config.yaml
bottleneck: "plain"
decoder_norm: "instancenorm"
steps: 6300
Rows from block 4 of the encoder of a small image autoencoder, named by matrix and row number. Each number is 500 + 40 x the weight over its row's rms, rounded and kept within 0 to 999. All counts start at 0. Numbers have three digits each.
After each channel's rows are labels from the 100 images, of 14848, where the channel reaches its highest value: "patch colour" is the nearest of a few named colours to the mean colour under the peak. Only what is clearly more common there than usual is listed. The data: short English words printed on busy colour backdrops. In brackets: how many of the 100.
# pw: pointwise conv (encoder.blocks.4.pw.weight, 320x320x1x1), inputs 0-159

pw.118:504541498468473497463573470492459533527443534444516509510518520541536504590475567428518464460553526463520476468467539479516489576453513500515506612482481523499497461474422510483538530519506522482496473498505540482552516508478491406571534462492450487521463505445533437561453450501521503608577516451535520486498480494516479560531467459512415510496483473525508487467486561465418555493525559479522596562467458499523558467517518475448524446559542540574525470529496466483464517475493539
patch colour: grey (72)

pw.153:534563469517532503496504500457500499462451571516501494435561520522508514525451527443508484552524528453539529502475534473498492507466428471489472503500428488516547568434491510485541491513499472553454463522481541464463422528503459498550499507524544436526468505433496516527444450566408420548540568523550524490537477483509469458519464520483451496536520521555555549486426533391486518466462487514493472500508403479426508480450499482469490561522430509427522541484563498527458465466525524
patch colour: brown (52)

pw.183:472464530528507497564498524494416465482422490509476485529460460442504560436459535573493504583457567525516526517457579515561466448535442425508564507511519483576427524495488493498501517478557460570445562507577472458497564385427483524570573485426570466475457434417499525480498545443507519489549498454517517523494499510509505494458495484502473472558556498515516505505542489475529564497451485474458516507507524529562502530505510501504555454463477558480556460567478520486488472500471499
patch colour: brown (56)

pw.294:525521500451477544498439502476509534435489532448395490587504529522454461515473466450496485484455491530423523568542444456458486458461434550619535535471458430457472474464498451499517523542515501505564444439507460510411491504488493459449531531422470490493564467521520470501466491538511533478489536519514500476515589476478413554495461488501458592441530440513428468457536503493610545482439396550469484496449480465501519504448499442504419512535415525497456505569480480598527516477485534
patch colour: white (99)

pw.106:432515509423480517457494434488523462482500535454524538504529510431473440581510419544523455511464500460495504543546413487503461483478593514483432504518480558511521496474497497501484511425450533535524522518499459500468533499464482518482429449553477524551523522484468583531487506512454464534480453510483493574519497521433510412502537509560554482474457494511601508494505483454530501503525502518580452461387465462469516491466470457521407447508528463492521576464442487496491508524517521
patch colour: pink (62)

pw.309:505485508518514495413499543525543513448440501559498500494524464561510489513532570531480525559512522479454493548533487514493530578540488520451540421497529540496563502390512504472501627490492472464499488543523550447438492476507487476520543544428520493493547494504561529511452525513504490534479477478480489455503534597454472482407509534554526479502493513596512472456442528522466497515480457563449464527510483518560520500511511504473468479491557476468474515487454462551563492566541475
patch colour: pink (46); grey (45)

pw.150:490489488482504447549428546428534542439530493498516571497494536521461484499468429534574466496469493552481426505563481500613484568534511520558551479482512517511453525476487466550508512528503469428543504499519456485503560473539500533510508457437409467536520501464557531537511442499516431532450537563425503566428473482497466551472521510525481554517467526453481438427526488460541518433460540482465520434491457477456547445494491494532493488497564498538510650450513537461537531421498529
patch colour: pink (69)

pw.255:559445437524452521494428531448578431523535518458515479553442527506494541470533516495525487598461552476494522486505539504472493459451517443611466520425497481520567524452531502537564467520537448507470499472504466527529498500516484439595606486495454514595527477537564553524481513462481515477472470502466523449508508533476497535491535479487539434520421467533483478455455478466494542482500446566584485457452546452484535445513452498482461533493534504468502467502489545610536554470496419
patch colour: pink (63); white (33)

pw.53:433490523443485529483519500481482523488527503548568521542556530499516520431503476474549483422507496489505499553610535545680506523495515477511444482455473615505549556497509497508526477534401464473516488412460444591512540508489450566515562539505508504514543503504518473474458498471513509510504585555490499499490591547449515515489529496500518544432501446380447517501511476479512523548500510520470538549478545438483504515472444542528544462516568432479474562446560506428519482521514501
patch colour: grey (77)

pw.253:444463483513469439449472534473505523445503493513496463565435492467480577505503475484495508565498490526499500481584496509499455495493509561505458468449573445469476510596611486483510526540484508516490531481520478498486435509553450471502503490572498489483534421530492454545464532492512471484488528508458502502501487532494490543535511493430521488513515470462482593587484502453520461497561477398440443542408491495515518483504546493513513493491484504421531467504419466471474490522451529
patch colour: red (29)

pw.268:462539461494483599416501531442493501499495554509430557549550501500473442491593507532500524521534457456549489521483482526482530455504556538554499487518451475451543434513503479448566540501541594526546560501572521490497520413538515486489517475474465446527458548492473513481512514495487465504474485490563489555512484620539438515523359431513505463443499518447530504509448514506476493476440518499507482461461449567521565495470459467485536555548517471455507469473528509507455468468536524
patch colour: white (81)

pw.231:551437487540490453401517531434542466541517478538490481541530490526495525488518548513487491475567523509429515594559504584505476573517532591481523478504479581492525544449494491522423421479524524451532515400613479440465480493482460559471500452480547514490492511591463464503495442612535493537513442520503491480507419552538479487536509462551455481481561505497443511520494503447499481501557481444521505467492452555510527506468454504473505466511467428492510470482406437457531469435500552
patch colour: grey (87)

pw.221:561398540431470444511475493507462499494469490503483455475517483514449515520544457499482529523484567439460501466487456484464498536559405490415519555501458521507497441497449526457533464576468475492519543496539599494510575510449430594522546465465516492514538453538593507474497418472559522508505442538497498439460507515538517546533539476546515448490475509501529493416496528433464472490494558424485447460484480465505479344529480522473557573618481502454474477531456508492508553498497580
patch colour: grey (86)

pw.161:508521502545475499450439541526460500508522420502462449480579413484459517567452453548383487424449451439439478553515472519541464484513514517502445509468454453480467486450529541514468563476431497517500460540497500429448493486522517515468442487510513482444484485538546519474491474527466445507451505452614456453487525588456516539513573477514554461522526508480451479514446467500500515471487485564472522464407456404468497464466497488480464489532456389477518483544521519505429481502512546
patch colour: white (59)

pw.29:521451388460498470422532535501522437559493525464506461494431546452523432569455504559490507626425567492499455438563528526507475477543539537447477499477496597505528524431521450524485566519455522506507474466515513479499433451518535489396499464470440506517474464512546535534518522482504440451522461451530510481494509533478489484552506469481596491542480496484502492485514525471459500513491485514493399515500458561484562465469533486526463483502483398545451463495499510479457484452459508
patch colour: pink (48)

pw.166:548483498545504447558524495522558445489528508474536501500508507473523492476440525483585506537549513471427510512460519550424467511469528518512412422483540510459584488428539390515487491516510384476456565514511551462477526462487525550527564493498473514529544505516512498477538485500561492518450451505416502543485445507517491535451505494544527569512504463450542467473500476529531558517539457469518512533570483614511486497496524467478453501522484544503482449537470466519552576479491518
patch colour: grey (76)

pw.307:437480416475479521548491514634470584519486588460512459547479559497523423526548495459509449510509481522517524541508485619508550535488474507579486599444473434487500475493563471480487503524464473573468499422493529536463471527511492405489560527495528513503490566432536524522541602494490509457479497456568550463462532517523496503495501458557489575514514555500448494513441463530566438497487524517467523531484539458491460527599470510460520480475491535489475443523513470531523533453497469
patch colour: white (37)

pw.47:441497471480492474499547561463498476501526443498487503498504500555450454492469495468452510537528433518541469582520411548458541575422507499489605553543536454482573628508542522555446506414502468508427475526484503508512491452479514528541532458414586516441514484460517518540500480520496493500536458488484466491501455500498504395468532541424479533461482510536484405475495539495429487512468552438475486545494539487501509509535537439535538510446506491493461555460443409492509425500438486
patch colour: grey (61)

pw.71:512478548565551520521570485548444432493483454573562478533555496468569556546453450434480593509482494517497542432467486564449488481486502492590444516475519478404479480514476439564567495485551490472521511565485492496504549583605536413569500510561512545502561487512528544474530435443560556487464523544465483506499511486612438597500449525468451486488466502513528479458455552518526532460475521508508511539526600490488565502500454510477536511480489582512473509477554480517462485547457508
patch colour: grey (78)

pw.110:489543514442545494517480464474444511489462580525461493477511469422501484519499444483433490512465531496508459527477437472506482493530567599485480496459503502505452444528529553529594475496501417546552474471488535459424438496519527384491500533543446551588560469448451491542547529505490516532482531557568467446475497492451466579477427502515515532498480506521491529489479479506556446555428551486593506467471482595503536559521523453468485426489515547487481460487507516562424414497576489
patch colour: white (93)

pw.200:498448398425445499495408483473456486609485517484477500486487489543472500526552516495520470531541478444475470504440474438455470457505500516434502487511498509486511548453472526536420534456482441461540447521448562532522527494462500483432487448465516499493497437436536477475466343509505469518520485444543516476494475510515511468567539467520450511427441488485504528504504526541494519451556546501472462564469407506463483558493514518522497473515518487546480475543508545459523499450517504
patch colour: brown (55)

pw.269:447494510464485434510455482526529466488524410470478516486529478519493521458562455456498523538468524516627523467516486534483436468519474491477454470505504497575473481479587501486460459505558579534473485540543500518505527473508508447515560561514492463488485476456507552488517522477480541500556543475545500451475505457486588439505535472555535463471599435502605545541464555491566478548477576524485532510591428503506494491507524533442595508500518498508495423517512593485592468483515526
patch colour: brown (76)

pw.58:524535507507541463452571529496513519542487428529519553524457527530455552477484459477553519435565506570433448603505494547509567546475512509519487533463505496518513556423516537477495507436438481553533476519484535420498420482473467527553497522535575493513508482469496413466496497551540498526576570481548498502500505510518550484560533489488456426552484465481470437436460517579441584474592511540438543557563452494531490521439453520513520537478495452497464507450453470450537455541566474
patch colour: pink (44); grey (44)

pw.135:512449467486492582446525506525551484600561471522486458505500443433458483476429474486457441505526478502524460544605482552463511478500504454462486521530536520549559527451620462585510523552459498505500460470516428438524563478498491550431496487469501415527535523534545566521499465476516472579535498517530486543440440570531516515520573567530545523496483479438561463453475574522505558535525551528491506465450479488510557488393479452546450445512586544492461527498554547489511467471578507
patch colour: grey (79)

pw.193:482525541537498530563481524565523498514503518495479473430449496473472532417596525467528551526453534533545450507532494429537544531512457496487473491422591471563529555507511545474551461462544491502524427439591524524492495501499530549469499484478412510421539442529456458444496491531454481519439488540530522412491529437516546500494481515416433548539513547483475558526465502487564444514529471524496476523480554491453536512506557561460473507454501617452504556576447529527513466507448522
patch colour: grey (49)

pw.304:560529490487532528459535447494494464482534468494498517465529480497528587451464449487518455509570518476545515432501512534478531461485476491441451485519514473504465540483501509497468534499503476529543556518503553387483384470506480560513489492492507414487475441566518524511492424501559494551524498483505475546545532497557481472523570494528463480532463519470576533486489503537533517586529549494514555493545478482487497497570455541498512504464468608450527504452566539502421459492421468
patch colour: brown (74)

pw.312:534434535502510388457476425489474432484511507501437484508530482525522527462494494498560500508453487440515471545454569502472445541529596477462408625488501565467513523536430522491493493474497491519545427514459532543492507500497511442469463399544551519432429511519616542458467478499479450480541448464504512482462526482492524442510535379437506476458460457473494487546536513515478447479471514498475491501541450511501529574481524487494499526505470425555438578478460474409519522521524522
patch colour: grey (80)

pw.179:492544467515509464526559588593454528511478489561536489496496506558536441485479502468484485422602466489433509528525468553523467554508523466533528526529423548520575490488479487515519440481510501508540459525514472538468449504511535538502444458507483467499523471559573468508525480528544523640512410481497550494547492569437509514510515559554455444521483492437456458511461500442450486494495475510479506453473537459501500472498492503432541458477467436480506500498489413469485525539581523
patch colour: pink (60)

pw.87:466388447510459484500522517571512527473512539500514529570495472485553531528423539504487537462559500604522564512473533504484507488526498517505477565470556466440496542566526464479535441488549512532501516468569490414509432534537450520523516476519516550519488509530486511493489525493477528473506500418489456502483487509503434498490442518522523537501553481512514491445573492457597465472481493467572437492450497554533515526613506424480504453480414477383447475526523500512491511542429487
patch colour: red (27)

pw.301:600479521512465464422485504584453478439552565507504465467519540470503455466530442577561516501571446465522502448485552568524501474436463517550522457512512519527494508429469455586491505425476482515510493487580463506508470526528518560454395496444483451568483506456487496535525503498589463519538527463451485496576521507462468532510567536558471484476527479511535555446527529527489535461493528482573524467430458609569585568504471499552501452500517510457488521485522499484587474546520426
patch colour: grey (64)

pw.230:459461517437524507483454496584509530447548563472530476491534495489478573507492440519555542532521533459550511522496446507495478424420481534488429513488497511504480531494501470511461457481552434513514517536482449502594538545487494529432411492528570521535495450535516460506519447565507458465464563537467465495455473571455450487554539517485554509484598532458523519510468480495470450450530438483507507570467539479557479475574530506527503498553466526509473521510456445471505489439477517
patch colour: grey (50); pink (42)

pw.180:497473478511501442502456524491540502479494411462485449504548511455396619439473499484464489438532551475476481488574524479474486530478451531556461542504429465527458543477532548505490506473461513461512566483461507435448398501551521484548492430546562575461481423514510510501473510484487621533479506436480516503568477543542406452519529463473443514465479538570565570480495554551512443432541535485497535576487519507603517467513536475547535547458488509422493507535426519469519483502530492
patch colour: red (41)

pw.43:487499487497491504444522406526395483568475460472491441502598414471524489550563549542448515497466520487517465520537568509560456468522574450516420476500575474520616498407498493536447440505513445500491499508525530397510554518457518498581517485489481466461482508515532478623458520497538446511533498471496396476545457506460540484487550590468539465508551494540510511533493531516482506563430492509489485481467513488536468528490481503494526458498478518568560554514449465496466389499483460
patch colour: grey (89)

pw.80:545496505531546440510487532528549487493472479471539494518511495479453589444476445482409489438529481457540561495527520488478490507550526484405474536446531464438445512496569584493570509513607540495489499544534475463510478462501526484502531433506509532469415522604512534459457397533524516487488465514471489515536441443499472413398465387514559490536527449478519546490492517542511491526528478530494509529545533507516507448467504480547428486496506555503486522469507510512447488525502487
patch colour: brown (51)

pw.23:458459525617502484552408490690444557418530560523517474456521505505479486460463459536528503565534503399502494493509546508551544445454477446525440479493561514464515517466475453518532514480533448476534538497484559488417551482512487484480548492477473480508540526505536497490526498491513439474484493515544508488481533549531489482524493465497562521485513522560523519508487490498535556514485492554462518466476554523476508402547550543634552433528518498517517476508490507508541525457564528
patch colour: pink (64)

pw.211:481488527465477527492520443505487517598529512469478475464499428460469461571484485468468523474472485499455502506506476479502496500501533512494531585472519495504453495421503478488481453457494453530473497434529562425445456443523556542493453520486615476562449520467475521466541514503434528460446479481505473521424541545477497493512482487539504483475492444474516478542503482473502465563465591463544434563494497498428475510495552513572445505521473503445516461533440510492467549493533546
patch colour: grey (67)

pw.13:469521464510459406454492488438530460520499517529476515444441542525438553482473544570513461439464523541528488525427498448567539534466496447521481513490539470476454472420526438488483468533444545568564494505525488473444415489422515539433579491562515529517446557457424474471503435464484471524479491503503518429518538479494466417573481464511548573502479566429511494488482486502489430485543531499532447511519577529563470472607512420435444475471487466452492528491483458496432562431503554
patch colour: pink (72)

pw.64:554493500518484490458544483513503495409481473519510582490531456508396485487417488513464480438455494521478480518458540488529465565468499553447547465499474484468451491476494467518542497508520484389546518507559464459420557539462509447471474513466508463540502375550417473449520445497434465535490466487570500454528592551529468571513511494493464478450521446476487495517490514550487465565433532552469475498524517514512487465563423516450508552482436535566526449515527496544528513448469461
patch colour: white (72)

pw.215:458522514525530470469480476539477511475534536510494482488499521505554547489476523501414445440489504501440465382560522516540477509456473510495483543508487399524545489549446443514497523522370587518488483473460547505487479543475531533545478506481456518472525562507497442550546560537544453423522472511509512499477495468410515475490502480515502461529495517473451374531532513485479542478513548483488466569470399475513523529524516585530512508514461373499521498473545491452484501527380459
patch colour: brown (59)

pw.293:422536535542527540423557516569471607507512523414485447486569512497461471532487472546478490527537489560472476530489467546510526556481523546583476490516562510534497471479460448450443522515515517431512478491509501414541596586502440520507473446456444509542505494525494502480491488471503563531462539573469469462501487568535422502499452422538505503507582482457527517501427426575419564468495459538524484480493501529529506492511462453469471480542492509483558506502533511475451494479482532
patch colour: pink (45); white (36)

pw.158:535532493487482551526521524475562507484497513498511574531491446522453427489523453495562509513456516448436452474485552628459493500576478515492551400457500458561490560574644528457553523540501505465534500477490531569474472464518483467455548478519577489475509509517513585482530511505436513516536517488491510500550516493492550496469470465491489559636480494466493454454554466554539494461520486497543499443496518480498484473570430475423449498471475546425490507497503484517568530429474569
patch colour: pink (59)

pw.265:511567534516531590523573446474482459523512404589504507503508457446484467438471545515508499498519546492471482549492541588452565486544514477505485407468453380610473544495528586453503469499518498559537531545463593516527514552487514497504519415556499504471498542534482483504535489528525603408515461475494512488572508471526503469540453513460455533444504526563547536456500462517507519466554549459485447507516525446550490467524567557498522514505484477502492484484437537533558569498537512
patch colour: brown (79)

pw.2:558529488453533530475501506454512486487443510479443488553470500506481484466551559448446520487462584523490496527495478460432515475481559541418530545496465506454497603504536508513432501485455482496531446445537481506487457511522528527535461420545565567460473509562532483489451438534499509532538438505487469497435509526540494501546515550488493548497439486528473451585443566548473483521501484531539500481518465485482468450472520518501527444476454471539419487556473511531534514459475556
patch colour: brown (89)

pw.256:485514517549483487407463504479482435479494495558470535448500494474486496585440441449486513466505475478570527557506539530478485520521495544556471600513544482532487536435556434523526436568547527447527559563536553506519455523540465552498526546623526483465451491485519536530511519456530501500595490526466510510529460463514503459530483501456444496544567464525472507523511534423454521473455526439450532486507491515519531548528551501462524514463509497513539476436499489486539484525531504
patch colour: brown (68)

pw.35:566524479476501504452518521507483500440542517540484489468471519510500547578476497501524544496560483500550489526484467556441471477504553520416475431512518520550507485511484526486533526613473604529557429479551602425560589516453539442496484536529548548471469475554491497516526546456529505541530533474488488542477524494439549538510484560454491490532580499504509472512489474501525567503538481459474491450455498487535516510540562492529515476563578520520409547572444534470531444467521592
patch colour: black (59)

pw.14:505509498511425494462492509405513547507527449537436480541502529470518463496466577485495443534468475487456560494520462531512511468497491561455552513537524554576479532475521486501472440454522527519580472450506483462540471455466458513514476504463478416516463477596469556471506474483450465603423520542511528428453457482481450480509484464455461509482542527476523524543465519436459528517506485531566458429476406476553515444484472467468458465540497489449492517438557526496492388498515457
patch colour: grey (89)

pw.73:526416432544496452458476473493518482555490501548457478486456511444513527504519570494453524476495552406507489515548521474522464527524489482508449617471506481483512545449504487471498464486535486497479558519489437480435403471488419564478503496505493512470536510547489440521442482513492535439453499529494506449524475539432501481515495470517556432485485500484557516509411504477483440534537487529524446509534548430511538508484533478553475486531376516455502546454482511552509528486489463
patch colour: red (34)

pw.313:568469537568397481523521567519561529494502465507520444534498496553445474475478525511528542503524473448455518480467506493482576501485537566535553499553505499549484420478492541467459456460571539513485446408468522445474391479499448485554566453501521516580513462488531519477512495533491478514479460499553536480542517517488394448484453472555488507506521480440450532467475454494593435524490496556508466463508448536517503491529460496489526440505487490504498491500492495519423492406482541
patch colour: white (39)

pw.1:585437494489528481530430468526498445452428474502451474468554489524531508433490542530435407566455524516503515481509548465543449515483509439486466518513516418483533564435549465506481474501482439374497525469526441450517490580522438471487505500495500459528550487435509419486451545526554510495486513585469560499467464502533481549470529495494498490481453505498522515509496585411485472493501471547438471476491528538521549484481507521557487503447443487447546495454471441527499488533471529
patch colour: purple (30)

pw.32:510469481555416484506572504481451588495475471495499465502583509532522468517544543550575510505503453459499486465428507576606512526430471507477478545493515519497456464453419491482445537443494472543407444502499471497599484556539463463469409500433433486512469563506575531474456525536490428506514524573466505485482489479438504439460527508430531480484503528485470491608499532532493458554482495537468508512524516433506472495463552519477479554497496489570569477490544479566501577476486479
patch colour: grey (65)